From a checkpoint of a small encoder-decoder audio transcriber.
Training: adamw at rate 0.0011, 3900 steps, batches of 48.
Rows from block 2 of the audio encoder, named by matrix and row number. Each number is 50 + 15 x the weight over its row's rms, rounded and kept within 0 to 99. All counts start at 0. After the name is the row's rms in percent of the matrix's.
# conv: width-5 conv (encoder.blocks.2.conv.weight, 192x192x5), inputs 168-181, a 5 kernel for each
conv.157 083:37 41 48 44 55 74 67 59 50 41 42 45 39 41 28 58 74 75 44 42 24 41 55 58 39 21 49 54 50 62 79 64 56 60 45 60 77 64 81 80 61 67 75 71 56 59 55 57 52 36 79 73 81 70 53 66 69 72 62 64 40 37 48 53 62 56 79 85 59 69
conv.158 093:42 36 46 51 57 80 67 66 56 61 54 34 30 26 25 81 78 77 55 52 28 39 44 40 49 43 48 55 52 61 70 67 67 57 44 69 74 71 78 77 59 64 59 60 51 60 58 63 42 38 79 76 60 65 39 64 60 58 62 50 41 38 39 47 48 61 77 67 65 65
conv.159 100:33 62 82 71 49 56 50 47 47 57 60 62 54 40 26 53 39 30 44 59 43 63 84 87 59 30 62 98 75 46 51 51 42 35 51 37 34 37 43 33 44 42 39 33 47 51 52 32 46 62 59 41 39 44 55 51 35 42 35 44 37 49 74 52 28 33 41 31 44 53
conv.160 108:27 48 50 44 37 81 84 77 65 60 40 44 33 35 27 61 79 70 63 53 29 41 48 42 57 33 50 56 60 51 74 69 64 43 37 56 61 66 78 73 59 72 64 57 57 76 69 59 52 46 66 85 65 53 36 65 60 66 64 63 43 43 52 46 58 71 67 79 71 68
conv.161 096:45 76 92 71 53 47 54 46 36 50 50 56 54 44 27 59 53 49 50 64 53 86 99 86 44 32 81 83 72 48 55 56 38 32 60 29 37 45 34 43 58 46 37 49 63 41 50 36 41 44 45 42 54 41 53 50 51 42 54 49 41 68 77 56 24 45 47 49 54 57
conv.162 087:32 52 37 39 55 78 66 70 50 47 46 44 46 47 30 80 65 58 46 46 42 32 54 51 43 38 44 46 42 51 72 71 70 53 49 56 70 75 65 72 55 57 59 58 48 76 74 59 42 46 58 63 61 67 52 52 59 80 64 68 46 42 54 53 56 65 82 75 68 67
conv.163 091:74 85 68 51 24 52 40 55 48 67 73 63 29 10 21 37 35 49 44 60 74 77 70 43 24 54 78 69 43 27 52 51 51 41 42 43 54 37 44 52 60 41 46 51 66 39 35 43 43 48 45 41 53 42 43 57 48 37 40 65 55 60 56 22 24 61 43 53 38 51
conv.164 089:41 58 62 65 59 48 33 34 40 51 64 68 53 56 31 55 39 49 50 48 60 58 87 63 66 60 61 79 68 64 52 57 48 54 52 28 26 15 22 30 27 37 43 46 46 43 39 51 55 66 50 44 45 39 60 30 32 33 34 28 53 64 69 61 59 30 23 22 36 23
conv.165 092:42 36 53 48 49 78 76 67 62 49 39 42 48 30 39 71 76 70 63 55 28 37 47 49 41 23 44 47 46 59 64 70 58 57 49 68 69 69 84 67 56 75 71 50 55 65 59 54 48 54 76 81 70 58 60 68 59 68 64 52 33 53 50 45 54 75 75 85 82 77
conv.166 114:52 86 97 75 47 59 47 54 47 65 56 58 57 37 27 51 48 56 51 50 54 87 99 85 51 53 68 82 63 35 52 46 59 51 55 39 44 40 41 48 57 54 54 54 59 43 57 43 46 65 51 52 43 52 54 52 46 41 39 53 49 71 66 52 34 40 45 42 43 56
conv.167 089:43 47 39 39 49 69 83 61 51 56 55 46 44 37 31 72 81 68 58 52 35 32 47 50 57 29 36 54 60 47 72 75 58 45 36 70 77 63 81 65 58 60 73 56 51 56 67 55 57 48 76 89 68 58 42 58 68 75 65 72 30 54 48 55 61 73 72 76 74 74
conv.168 102:64 85 87 59 40 42 51 51 47 71 62 54 45 43 35 51 40 41 51 51 55 75 82 58 38 54 78 77 48 30 40 54 57 56 54 32 37 43 38 46 50 41 37 50 59 51 54 56 49 56 56 52 49 62 67 36 42 32 46 63 52 70 57 38 17 49 37 44 38 58
conv.169 106:38 73 95 82 59 63 49 46 41 60 54 59 57 43 28 46 41 40 48 51 33 69 91 83 49 38 75 92 77 51 46 54 52 53 49 44 33 49 37 41 57 56 40 43 63 45 49 52 40 46 60 54 43 49 52 43 41 38 47 46 37 54 69 60 40 51 52 39 41 56
conv.170 110:40 38 47 42 54 71 74 73 64 57 43 46 43 33 34 76 71 73 56 46 38 40 47 44 51 36 36 46 45 51 63 66 64 60 52 67 64 79 69 79 69 70 67 57 56 71 73 54 45 42 65 76 71 65 50 58 79 71 68 64 34 45 49 48 53 64 81 82 68 68
conv.171 087:29 51 48 49 37 77 76 75 59 54 50 38 41 32 42 71 73 69 52 54 36 30 46 52 53 27 46 48 44 53 60 65 60 45 50 73 77 76 74 68 54 62 53 47 46 57 71 71 46 59 55 76 62 63 60 63 62 71 65 52 30 31 41 44 44 85 82 96 72 66
conv.172 111:46 86 99 95 51 55 43 50 39 61 55 58 43 45 30 52 54 57 42 53 44 87 99 78 56 44 66 86 72 44 60 49 43 57 52 34 44 39 53 55 41 53 41 40 51 57 50 42 58 48 49 60 49 54 61 50 38 41 49 59 39 57 62 53 43 51 44 52 50 50
conv.173 086:44 33 40 51 34 62 62 67 55 57 57 34 37 39 42 76 74 63 52 39 36 35 37 45 49 34 40 40 61 53 77 69 67 44 41 61 78 65 62 65 54 59 73 59 62 57 67 55 54 47 70 81 79 49 50 50 77 64 49 53 31 50 49 53 56 64 82 84 64 56
conv.174 103:36 38 35 48 48 69 79 69 68 58 45 47 34 27 36 74 67 66 49 52 31 42 40 50 41 31 43 44 53 45 74 64 67 49 37 75 67 69 66 73 55 66 73 68 57 62 69 66 50 52 74 86 66 63 53 64 64 74 61 58 41 46 54 47 55 74 74 82 74 63
conv.175 091:31 40 48 34 38 67 76 65 66 58 37 44 39 38 40 68 67 74 61 62 22 48 39 53 43 41 49 55 59 60 69 77 52 59 50 86 82 88 76 79 61 81 77 61 58 66 62 67 50 57 64 72 65 64 52 66 67 77 47 50 47 50 39 50 53 88 88 83 71 59
conv.176 110:67 94 99 75 39 44 41 50 46 66 64 51 36 30 23 53 39 48 43 54 50 78 88 66 34 46 82 84 64 37 48 61 46 57 57 46 36 49 42 45 52 45 54 53 52 49 55 54 48 62 48 45 41 53 63 37 39 37 47 60 48 70 63 41 38 44 49 40 41 48
conv.177 098:41 40 41 40 47 67 79 66 55 45 59 54 34 40 29 64 65 60 65 50 41 45 57 39 55 29 44 45 60 63 72 72 56 51 47 61 65 69 77 78 63 72 66 60 61 62 60 55 48 49 68 72 70 55 55 57 72 76 70 67 28 42 41 45 54 74 67 85 77 58